Weights of a small multi-label image tagger: patch size [4, 4], trained on analogue clock faces.
Rows from block 3 of a small multi-label image tagger, named by matrix and row number. Rows with one number within an expert belong to one neuron, the router's apart. Each number is 128 + 24 x the weight over its row's rms, rounded and kept within 0 to 255. All counts start at 0. Numbers have three digits each.
After each expert's rows are labels from the 100 images, of 14976, where the router gives the expert most weight on average: "top examples" is what is common among them. Only what is clearly more common there than usual is listed. The data: analogue clock faces. In brackets: how many of the 100.
# router: slot weights (model.blocks.3.mlp.router.weight, 16x192, trained with AdamW), inputs 0-95
# gate: expert gate (model.blocks.3.mlp.gate, 16x48x192), inputs 0-95
# up: expert up (model.blocks.3.mlp.up, 16x48x192), inputs 0-95
# down: expert down (model.blocks.3.mlp.down, 16x192x48, transposed), outputs 0-95

# expert 0
router.0:109178078107128112135151137115124123164118122076116118160151149098141102113084129112132128109116103132154112150138143110138155151150146153176128191105129129117135112110092146149137108151147140112123114143104133121148107142148097099102134148156160166110133110143125146159143136202144116145
gate.0:112145113162128141112163163102122130119165151137115120109135155133047073114146104098152134136111131090130133109149131165077087132115087119116152149135148153154120112147090106144128177165116097149104135126132118122107162141142117142114164117122123119117161091131147110127153157099118116165
up.0:139107144106117117156089109174119120132109108137121134147131098118201160136098166153103103125149125164125101139112132116169171126132149127148136100132127102100119138114152167091094085100121156104153127132123142126156103139119124117139072131139146124156111148142105152131107110169125108087
down.0:109139121092095105131129096131099167153156165181109136097123145149127122095163163134103110123149107116122091111131127117157130122112087113160109096125129144124144122105094090163146117072144169108139136130114134097142141123138118149149142117140109122096144159147135096109084132121122140100
gate.1:125152131186103142137132149136126167064105136143159115132082131144141114144178137109135132127104099145142107136115146151114115073116079133119108172162147141134153147134142137084130102103167064112149132118114113104091152141099135145109121076153150132114107124101150139141110126093103142140
up.1:151087103056145104133121113110127122139131121102105140118144142105138154124123140117122147110145136137144147135130136086118111197116145133138150115114137115117104099098126113169138165128110194138083128136143134146129073117165136118167131161125135115105155115141103136143107154180151152147
down.1:107116139128158133170154155146175126100073091119130141160173119087139133167117126154150152142146150199112153161128163147182135137132083123126101131146124162135102113153086142098147100136164130151157130131108137126129147109157133129168111137134163175108146130132108160174136115142168115135
gate.2:124142125099105117132126194143134145093172113100145110110150096084129095093167125130128080136117138122169136144146138114168092158143184142102151091145129072128120148173113134155160170117135161112087125134104128116131142112150145094126115159106153135129139124132126137163135140123125122133
up.2:136144107118144127117159183127139129083167109106137097089133089082126128095163122136136096151111124102151128135139119135174068134146152152127134096162128119126129167139102121153149157131136146115093127112095124127131143120138126098136116178119180164159135114133129132157109162102122112126
down.2:144120156148138142110099097138161116104112128122116123146069159146137090164138148155125137128120093171141115136095128130139122131120116175142086110161142166135138065125110126129117153137126083077124141146133104143182084124112159117178114142145101127153111130137167126152160112109140107117
top examples: minute hand past 9 (39); minutes: 45 to 49 (39); minute hand past 12 (34); minutes: 0 to 4 (34)

# expert 2
router.2:141134134141148150130110150119121114128100152105129128131140129139135112148124164072119170102139097154130118155174116109112160128148138145131123152133167154076138130138125122127104129138158160125078157131124126135131127119143138138124152133103133139126171091145135143153125128204121095166
gate.0:123137124121121134119123113101145150171133130099141092120177091130107116121184138157116094135115126118138106122113126116164164114170110161138138124073122107124134095154118115160116130135140164131169129110097137145114120158065098120114099133171110131118156149127129142089098145074125086112
up.0:082167122166125154155129122113129137149169109158150108137120142162112140139138135097143167152085112129120120179163117111105086146115161134102101111134152135136138106149159076137170144135128168103143098103177123099143097126107157104102132114132105141149124154180104114148141152138119153117
down.0:143127124112080143117131127121126136133125118134094131129091111113136141144127135087155177155113114104137176134127090114103101130161117125088146138128153085141128042155141102177134110133109135093126169121159104124111126130159137160135109120104137142109124141093158151100110169113127119121
gate.1:165140104134172144120132119128146143141124154091125162136154151168134129149121146124116087109123142145132118140164129163168171128105122117118157112127164179122120121112128107116096129122139160160147164111105097116154143140093125195138148133137129119157155125169135135127105152133129183115
up.1:095153141134122119132121160148101129168091110151154134166087114083106099106142167106132167119150128137141111134104109081152074146150117128095146107134139128125155107143143144097151132108146114136164165104157120152086113090130173075106133095129142143134119134095123111109107134151152081168
down.1:106141136132123140172140108151114145086122116143104120125153130142092105116081156161139124103133106128168101126098059117146136077094133130110110073104102151111131157127129088109166105100151106090094122129155117076107123150134100173136143139113114157088136104155133151119164132122087148182
gate.2:107094136119150132135145142166115124158178153102144157127169098155145120129176137132140076116154145130109174095122143103084124145135166118143154152140094132151116128110168132171150139116108156146170144132107137106148132131093149126196117137105140118121094142091145101122125145126127107114
up.2:101109143124156135137139147171115113140189145107144148124161115156132107128180138137147071111160166137111160087112149105087125136123164113141156144144092125149128139109172140166140134124111150137181131143107140106136130126103150127194136132113132127131107149097150111114120133136120117122
down.2:143125141145088144112104156117145081110121111122102128153111102096122111129088104151159176097143124146165107111151140140122112103131118119121091109107101077080156110133117073119124118145099167101102114168134124142115112131131118149110094156159131125130119149138122116056142161158119111135
top examples: numerals (59); minute hand past 10 (50); minutes: 50 to 54 (50); hour 10 (26)

# expert 14
router.14:107154112106112132111151146090154105158122114111122152173114142134196069126169140104158143113123151149112138171106122129165117133127111118121175147113132132113147152101117179140125108108127156103127156130142132103132078130167128126132173162128114151114132138127110087136185114163151147133
gate.0:168110155124128129123132126120161128107122108109094141106061121084080122120136140097105141127145101160133109144151138141127086127140133128087082104129150109141111113183103161150091131135120146120104129092160125150119139136077116133105109105126116111144083142117141129100125121120147110072
up.0:136140139129131124136079139131153170062159167118175081106130133141143121127100138156130113113133155155118142114085123157149088141130178115132192110152143144140112161126098171153118119136108126123108103147138119182115157145121107144136074163141144112176134182128149101117092123115118156129
down.0:125150106116097095086144192108119115173077125138145121153090108120144122111133091132149138162125113145115117111077142132164104148172131146125103104100122098143140131129105129126096147113138134107123135151083121119120124146144092143087104146172159097136151147138078103150149174144141136140
gate.1:131112083114145135164145147145125098096130113116154105137053148121148102124094105126121120120089131123096143161159122091192136110128110156092124135093106140172102120136116110098078130152134109148063116119179115136123090116128115101136072129127120113100136097152129171169103136114147113117
up.1:139121158114159146111199082144126124155164154149147117135149076117133119105153119124149158133159148117122122140124131108107106161163117148150131184114108145136112120147124138113099112094143155148128096105160131087142094176066143134149125132131103134155124113141123127122092137108139119150
down.1:134163117123090126104115141132111129180143131137101087132117082097084143152153113140134128109100109092142125125151122151141131151126089124078135134126105089148130171150096105101110136146119119095118113135105121107102114154113119174167176147118111114094160130092152125109167140150153133137
gate.2:123068147130106152132084127178108116108098128078132116126128133093154148136102115114115128154154133139149156102127107098114148154109110100105119119129149125107142123139132133203142134118118137111140172122124121156105108127116118105142095154114151130168152092123118169146107188132131137173
up.2:149129152138100124123144205175076119183095141137081120092114100094149083126093130113112108096155145147109105116135098129170130112124178128126131115134158100119123151126086118103105177146125091141128135125126146129143094124136110085141078111202147132122121121100139127135172183110134134151
down.2:130165125136133145148168118133134128143149181166091156109130115144157127104102118156122099155150135105120109132124147110162138073145140055172141106103117104151131130145130125121137134150104169153149114147125158164138114150090134111078131157146085121076106140111140171106161135130110139123
top examples: minute hand past 6 (73); minutes: 30 to 34 (73)

# expert 4
router.4:124169145090106138119164152116136106151112149125148133150126166149130070098186117140154160087148149084119132119092158096168067171153121158135162170126116113160138112116142140135113129100127161140112176121128145090174090144137130140185156157133111143137134132134123093108155124119117135117
gate.0:152165134129168094137096102127095141134132134102130120130159119094104143166131123123109117098137162110147148159128091142151198133132062098157072144117149144123119146136150132136121121093144118139113116124147124152104169148133114134130122151119140113115100112110138188109083102114128105180
up.0:152149114149195117130072122137096118146167102056167105089122134119130160155150143126142136140080167098111154159105132158187181165156146151147126129111083121166122138125121170138128115181147100095146102152152121151115154122143113116115082131111116123124116115104109147120142112147108093095
down.0:139167124082114085120074099146119137088115150121192129139122119108151123101116106138132105140115131125143122103113158088157121141129109099128140132131149112129124125144112137188154111140134134077099120147154124156074173150115111118122136099151118127136165115165134121119153121152129151125
gate.1:143107116139109131156116106169138149093127100112101094124089123126148137203090159096113110071123075162117119137106114162117142105135152137125157103150113132117150128140155121135090147141131136080104110111121116136121150142117188146139091130105102123154171095169149163115106105165119119115
up.1:114152129135156138116124145121104118143101123127139120180145170117138067101129117129161103167141137132152131133132119113155108138125150144096103081139119155127151123152083156160143176090139093157138135132132128124118114106112128143176129141100171122153121151131141100128150131106131137154
down.1:119108117132123148133118116151134112146111152133108091138107122104132107108077111117136138148145130125146081110116119142131156164092125110133107122117132149088137094118082113118116154120130116120116103126109159092123130114150151118132132106160140112112107149127130126143137142172105129144
gate.2:138141104143120130122120122132129117123079145127107116090098113128113150121121143118111102130114134141143076114181089103120114098113085129140121118116130139106101127163127125106174147115090098137097131114178119111138145125099140137120076113131110143100105084089128134125147143164145103101
up.2:121067137100106118155131156171091155143136136150104111136176143151127071120138146128126103131155125169123134085132136123139119127119153115188118099129145162118135146116126163141133147150100107106133105147086141119132120132148114110146161169179117119149139101137139127157119124147181103155
down.2:087145090146140130104160106086103111138136093144119152143190140143129130129110122152176069138145110128110124136105121152135131080137141106109148106068108139090156156119117133129134137140115082141139160149060163162119136070121168166156139164149139131117135161116150131132112099132088114137
top examples: square case (65); numerals (56); minute hand past 2 (53); minutes: 10 to 14 (53)

# expert 6
router.6:164132148135145144098118147137110092146150107131140136108158103149112103134177145111133165154122129142112141143137121087112158132135135161139154140154115127150136107140157146190127118108117180129160143119155126120110101117115103097155126104077135108092108173180158098089117196162126140112
gate.0:096086129134162110135170119121155110123153131109101142125112108108113134124085137113126101145129139113111149148141143111124109129128091127117137112163128109159114114144129095095164115093119118160098131139097134117136210111123105174126120110077117152122116138102097130135127125172123103128
up.0:138157170142143129145057130143137151117092145095143098148154159133168145164159136160137133119139156142169130085074125122123140116101150132166093101128135144093131149138143143128127112143133098090150099138119119134114096143132154115128093138183104111120160116134146126127080108071139155155
down.0:124088124111148143156146071148107163086157096168132090149125134118119142104089135116113167125113129159134095127146121195122107125114172099127108126080200146108156143172155155108166096139132099116150104119132100165152133138117113156140114075137138126139080140107144185141128101117115103130
gate.1:134122118141090103141117151132156111105083077121168127112083118134143122123193102097124119132148147150159096148101161153158184122139106158124133136118123170134142117154100150141082144114090142102148132125087125118091131137131148153109104104177160131150107114095134165156109126146163117136
up.1:101125120110148130148078174170133096165114102093098111080106155144145103140168159143145106082116150137147137107122128128117165134135151160149113116156115121152146140130117126155153163148139139097185133130052140131104153170143136116162095114119138123112121129127149124192124096115129098126
down.1:128163138121129132115123119146080126103136138090110128169105103102132099146064108134149164138130141129126117161106155133146094132135119117160164121155133098098142154154148105081105136152155129068133150102131130147145125126147162118124113156100065102167134162131117138131108137135146174184
gate.2:126177112125078153119102065125127109087136117129143124156143178124109113118099137110127120115110078112126116166139118158092076154108094125099119133136148117142129108146124128173169115152114110114143134118168146176117147125120125101108150106120123111151150098137140137102178161147107133129
up.2:130149138167095103120150132114156136160141113128100137134136131136112107149130120143151135088129158134160091136103129125117108080148117163094126099113096089141133094129163106101104114129135159150155154067160121170174113133121096197126189153175127132146131124117126108136092110104114114091
down.2:092125119129122110099170120116089109174159131100087129134177098167165091132121131166144158151099110159125124099138138160109131116102115122137142119114142108117100124078118136116118119149164132097142081111159144122161106106127113150156122104128104117135087159124113153175107125109161153117
top examples: minute hand past 3 (26); minutes: 15 to 19 (26)

# expert 3
router.3:109139100118126120067184097114135110118119096123098143119093080109125084122107112110098099115139117120159128127144124124180128161110108191117135129133150121122126097109110106128138135146167172118108173156119151153136132114142115090073116116103100144127145078136113132176126140209146127126
gate.0:148100142112108135129083130124142133171092127074109128099156089080146103133139145135119128106152136144200090125121154113138140152096069143150146105136116105109132153123144100139118141129162113106150124117130141152120109108087145093162198131125142122143157101134157122099082131132127170143
up.0:144130156108092141145088131141152135178099134073097124095136092066134108122137116130133160131157145164182089136141163107144130140098097113137145098136120106120125181126121089137090145115162125108165105133125148140121102109104153098171219113155127103142171108131146131117115122145124167142
down.0:098103110116149105139199153117124125139153124155143095114169119164075164114152131135122107151126086113120143108086091116142158154167149154099129152087118140183132080109138127099138128116142131162131136131122130128078129099143085123129126138170171151091116117169116146124170129106131097097
gate.1:131118131170116119147110143135119114086130156123112098096142177153201119135134117132117129131080141120085134101089114155090094143110121131098092111155120107136143109143108106155088166119142129111154135119163126141165120111144116165148103093105132133134150137123138107133102156152133130137
up.1:117122133177122131151103137141142121085128151105110099079144161155192123132154114125122131136108136110098141115096121149072087163117117129103086112181109094134132120127097105160089141121144127123152142135178133109147125115158118160141118083080136126134129119142112102122111158156139164163
down.1:127146096142117169112136165136165145160129136151181114141116138122113076102096098141148138110128160156121162113156124118153066087125124137152131153133121151115129157107122122111152119135159110106130122134123116145152108153141127081134202154119172186167182138119166131183133098141104172120
gate.2:111138117149132131098118143122124168140129107143135175125097171133173108115089135117144133134158131154126152122138152088167161118122154103172126114142156106142177142102094111145173144174159109121132129156107124077137118131166111125112129093086125118133156116099144122106179146158147167134
up.2:135089153139132131167117098111081138173096125120150139116134113160150157139125078100124151157135138139125107132098130121126102144113100216094160140141138144151150094130107148094085138089110117144135148110127130122115147092138173139116122122119156123130160125115112122169117136081141113134
down.2:137144116186141083114098123116106115129098101106074107135114114135124103152097140140133124159110092142141096116119107146131160151129110108109107127105131115107117169100117098112133104142120119099130112153172172176109130106112102117069142161147129121080168162110100118123122128177117102138
top examples: minute hand past 11 (58); minutes: 55 to 59 (58); hour 11 (38)

# expert 5
router.5:098142091136151111122143143139102115176126139113115110108102136097135081142106123127117139090111052156129110113143148127143128153114118141166149121141139134122072112129130140152147111101175124106109094106107131170163147138059110100097143162166136140108160144153151121095099144166081104099
gate.0:105194139146112128126116101128132139113119110161166117104080110082188144125170119159130153118144137144159133092145110134131075121139092116117078103137165116152124111147144119126140175136120114107176101092154132139129134133128081151135111117090144159139092138166148113068121147135110132166
up.0:109158142157146125137108128118152126090119123159145106160090132106173079122178107186143140127161156138154125118140112141159099115130149121088149085131156127131163119129144126076141128115124108112144101156168118136153153133164075169141148147094153166132086129135140141089131139144110136163
down.0:125129157134098124140138087145145104163138134170112120117122116166122154138109109124118156135096140101109142156101138139132112128126117099116144136147104105141124121128134100128131129094126156130135155133102121124104150200152131089130105138125104132162123107115128153079097106150170163136
gate.1:155142132070154126139084126151104164104131142131128090122155127154115158120107152093118120096160165142146106111123120086105174118119133158155119154176115112159098115135144153093171126168149105113169088123094113113127123121128102146130071119170110108079152111128131135115142109164142112086
up.1:076142140204149131151152089112145108137084130124132124132096151128125105127155090137126144139110120095120122140128138154151071113131115116070137111094145174089160122138139109131112132092138146101105180119163114122123138161120185142118169151139118156195096136114127109135121143097111124160
down.1:098117135151110123129116164136168134101132157128096071143103126159156124136089121126097101127095110124147120071136076099130173142114155176164129109111126127138088151098095150123152133123094093097082124163162117143120152094113150136152089119150097136117167131139155107101141156141121119146
gate.2:129150156139153124118088120135105127099181176095165072182125148147148121114107144133138150124099125135109144133172115086171163115087116084126142096101130108100092074111148132148139124140114150124152105151111117122150124121113121133149133104124084159138119119127160109144080119168122141101
up.2:117141149118133125156077140117093151120138146125127138139149160157125188148142165132105161079116102172134099117116109163133151119103076101096116131084130146091140133151156095131136099144131115126134108128099109147177093115116180129150136138136138138096082138108136115106117187137133110106
down.2:090168113127110123121091158147118162123121142139111094115131133170133109152107169130135096092144102143143129096102103106123131120117136130141070098126157159057135120118112108161143131144170066131141170107088116077144106095138148148119137141145143130132103132145137145102119122130134142094
top examples: minute hand past 8 (62); minutes: 40 to 44 (62); four ticks (55); minute hand past 9 (31)

# expert 9
router.9:107122133088080132126149135108103121167132095124108168135105157144141082101131134120154113123130112148129117083130150111104075161104086141166169108112102129141130114088134119149109175094112186110137130134090152106156136095133143138137175145137156151151138111117115103128153145161151124116
gate.0:110087104114084126121142135134159149167152145112154138099161145124160094138100151104116120104152106125091095170140082110143104140118084127105135143131128153118079178117113140166165122126143142158078154122154106131101106131139112145123152126088124120115154127102134133127125125161156154148
up.0:101138115144144118129077125133150111095133115166094078098173086168164149104142128140137077103149118099126139085139146095093089142141127101129066151107132093111137132140174131103108138147108168113149127145120144091165117146113107123144126090116110112111141124145156152078090133121119095089
down.0:135121142109100108123102129113141096136131150106108133130159141125154149118131120126113132140135131108147128107143135123157106156122124164115169168137140131156112083150179114122162106140117145066155146141107108137120109148114163099105142140155119141110116144172087136188205133127149144092
gate.1:150110108118141124138084143155119090132158130152119149135106076157147139144111125093123121124142142156108130079147103153114117146088162117123143135147137142112108129133144175142134154132106151126139109109134138132122148161083096142132086125106112117087100136112151129127121142144136136103
up.1:124180156126174142111129119142122152141098157165157112105124141144143164139134095162138117137174109091143135149136147113156158143130144136132132100149131114133130140131104131112103127106102126120108136113150125144163104167123072110143130136162106156142096126132140141123158141123113133078
down.1:158106103132180130157100159094110146130167115106136138138141130146115079160115113124158149156109146126120153168104098109146108082115144120136091087104081161090146165123113075141132153148166151110132115112129123136113159146111099128106143152105142120121152125149093159143109111131143118119
gate.2:124108111154115129096082124096119094084114151135101138107144122114136105103071103183136107163127117112100141097162110136103105137137117083123111111110151101154145140116101106143176137164129158164144151137131122159117157121121157102105153114110148124111150100081130162140141086114105143147
up.2:148115123126064133116099088100131089107086128149106127084128110119147134107086069176132125168119127107076121092131111133139138159142087107148126095116141081139115124123083124140180160156109190163137153115159125131121159133117140132095158105137122109131146095090114162137134096091126142142
down.2:139117102072132087115135142098140148074104132109139121074119102099064155132103141144117115115127112100132120125158113127122163163178102128098126120181147087145135147138132135154148133135169103181128167171117132137088133095103083094154122154148135149166134112119141116110106108117137133139
top examples: dark face (83); hour 1 (29)

# expert 10
router.10:104120133139152157158128134131175122168109116122131133084063135114114144135134119101100106147140128129086076134155140152141117116116117135143126176148138126153137153123118134117108090127115136092142113120113115105095101157161099108149126073191102145118109097133115132089136151164178055093
gate.0:102117119177156142126105102118125141142169146099130125070160141139165158119132140160129114119118155173153138131169134124122153136110093139155120118126131146132106124131092134136123161138147151162119144112114152111112161142123093097136165132079123105124111111135117112109064150135127177124
up.0:144123130072107105142184139124136109130109098145143163162092114123071094168121104082116156141107088111101115117100114132103096143130182146087113137120129137110136128121145113121116099103114108103143112134139117149127116096114148164090084136152124137125151136140147137146176110114136083147
down.0:084088110163105134120111057142071079083164126133109108135123168152179103164123139125134104122135128138150143133117164114060081117125118141129107141101139146117087136110113139148161136101146134110152162103127134146163140104108106139119153111102124111141081158128126153129098103120106133153
gate.1:103117155146119134135139059111101122079142114140127141151100117136181118099121141111148170128155138157119107113137150134102114163134089101084112107154134177138106143101180141137179094106154125156132128123171131127120138118123107127116147090087090154099105133136127117095102138184106149154
up.1:122139097105131112113133180142153132164111142129123121110135124114050152173151115133100096127135095110148140144124098128153147121116146151154156149085133084123135075159085098124092153130106125098146122137090111113122144143143139122136106149174146110157126128100130160135142139077164105104
down.1:123116138144140138094150091141109121117153141119148116103129155125159117131125177126096111085113096115090127094132078114108133141141148148113132073128153138117100118118142150134164203142156077143121151114131101101154140092090102122116164111136105154132175142109169100176153170103125107138
gate.2:173117102123107151130127173153113155158112120168164096135115138174160097115143108121116110123134142117137127157129125127118132142125109104192073157139093145095104157137140137096140140141128120117127138149083123118138124124146191087101132125107153093127144115138123129132121136115168160099
up.2:127130134142121158135106165142142106140089130138129088114104165191139131137165104119153102143111125128140127112119113110092097148117147155158089151165110123120118157140127163088115159165105112119150152127188127075107135106156146110125144138170104104113141121113108135141192096158144158112
down.2:125088117145139109156164085168147110146141151077139158145175125069127168120111105096156139149141143139144120157169174122140129147150115110156163130138168123128114105158137144133127138111090158097133166154168136137110119106126134069167120139143111092126147133156145156135134132168124145136
top examples: four ticks (98); minute hand past 11 (37); minutes: 55 to 59 (37)

# expert 13
router.13:113079122152189131154151117136118136137138159098102121175113150126132117142129103092140149155128144155105155168135098096145128165122109149103104153118129135092094138138099125120122125175134120126136139152168114145151086147151129145155109153174102116116124174137099127140134131167148155130
gate.0:150127091158095129134108132137115139118103123133116115104098155157142119157137139127095163144089136141098142115130098151124156111102087066135093129084115158164137108136149138156118130081098137141149153102116117147127181180126117100179092146119150082124107125127146131118102083115127150126
up.0:149162169117126124125087135144114114144107173119128109131130126178137120114098107138116126109103162110149138124147160119155116116118156163136116065151126142103142125126154106154143084167142152136102140129138126149176114132094163144107148140139136127128116101145160117115132106148115136146
down.0:175121116108106109126143132160168112077127187152118101116143060106110150129121116100104126108119105089097086108105137141121124084160112109141122161145161160106068117171167147145088145139127130117130159154143099162125114147106126121151102080109118120131083108122117118118112137099131122106
gate.1:149107141084116117107145111122115143111138135137131167120169091132161123104119138164159131115078141080114146078114132114112108137157097099115141119121127107110109140102139139130133110145118167164112154147135153109159125098128113142098135128099111137133161134124093114117125112129121136139
up.1:149114139085116120104149110117113143114135133134135167123167092138165125097124137165160125117080136075118136080118130117115109134155100101117145122118127108111111150096133140129127108146121163171110153144135153111160128100132105146101135123098119140125156138123091108115126109127118143140
down.1:156121144105121131129121144084149116146099113066116124133126144102105113133074127137129146103144139091130134084116173126137170145139130139177079160129084111110092173108137144113152102126117126140142110172127152111136110074120160078123128138122134126144131115175106124097148110117117143117
gate.2:133116098196148139124115121097146135164070114123164105182141134136178143153119110115106135143084121096114139126073099109149155136128142160143124147130127167108141132142077087120130125116137138135121139155140096095136105146147169143140154120119135105121144119111091139133139151086117129153
up.2:143181156077107112125142123147107129089186133108117148096124114138092134107145126151132130128165157167149133140160155153131090098141140123126141117104108096154151118126162165160113124158093136135138092110109147168126136110116087108123111156126130131122104150155173122115151082133138132108
down.2:127102139135134108150119093121169127104144161112194150131181122145124181156174128173136125130141134131147167119147175120137093121143137113161102143123136163137105119189097187124111150117096149110160086141108130136098115176160135124190121142157100162130105142153156123138139122084129110147
top examples: square case (66); minute hand past 11 (34); minutes: 55 to 59 (34)

# expert 1
router.1:141128104157171123119070125160155147109135138102099098085123138133125125134105139111094115128133107163133135117124119134072161112133128148129116116173131147095082111150130116110146113173152134104160088098145111119121117127136112103100110080114125122073137093170148136103160145173142135115
gate.0:152128144093128119128102109128078143085107130100143139143139134126106131127106122126162139136125142111123165086066143113103174159125169152140124099151121080094118133114144139136162132163105106126142109153172149121147137077101086131091104132109150145111156138163102112094112100163111153137
up.0:148124150091135118130102106132085143084111131102144140144139136126114133126110121127161138131126145116125167080066146112105178161125173153142121090152120081095121130112141137134159136167105107126145108159164146123150130081098086124101101135117152146114153140164102111092115098165114154130
down.0:114171169114150130147151098110140142179140148160180155113146150170136124120185102166166149128146159117096130112116188117132124132131145136134153145107104139158200114103147132160118087094124127113144109144109173091136107176120136118152183139116133119124121141140118126118142113139122147088
gate.1:142111095121118149109098130139162094134117120146158141127147136081124112098143121146134111155126127096130134135118133083127147126108150108124191102170088118139108124133132163168123188104113183119117146126136132118079107155117095101128159117142117117151159109146150127107119130086151140161
up.1:127113107123120139113116135139164110109118107140150133125121117091142102083137143144145094163121118094152151144120133103126165130107146107143200101165079121145101127129131172141128188111117151126118165134137130116077097155138077096113153114151121124139165104158127138101145101122143144151
down.1:151129118086121145118103123099140145119113120153104122162121153145148128112129146118144111139119128131124097132101165133132155085115119130106102134114166179143143103131164109122137110119129078103132152156121136113113123151130144114157113153135081162076154149111132121144155087111140135082
gate.2:148108089153113126126116163157167125150160124108151122124123133144164115124154120106129110100076100080128173119111122135128104158125149125097175139152118116104103134117149093147125142171105142123084164150216120105131100116137124130096106125129148107110144151164138106137159118084113135141
up.2:135117104178142126120123140120147144190132099138111128141121131147170129119135101108140116119099086074145176124112111149110117163127136132091135124136139097103148148121131071110140117178127111129101160132176125113132104128130115116083147129121143119110118136170135110119148115085115148125
down.2:133158162070108151134114133148075148123093171136094132090090136123111100151116111130150155081146143122155119099136110130091137095116130133114146127077130134158102110092152152114129129136126085114103134123117157135139144091091095128127167133137103158129156092110152161166156144118110125136
top examples: minute hand past 10 (34); minutes: 50 to 54 (34)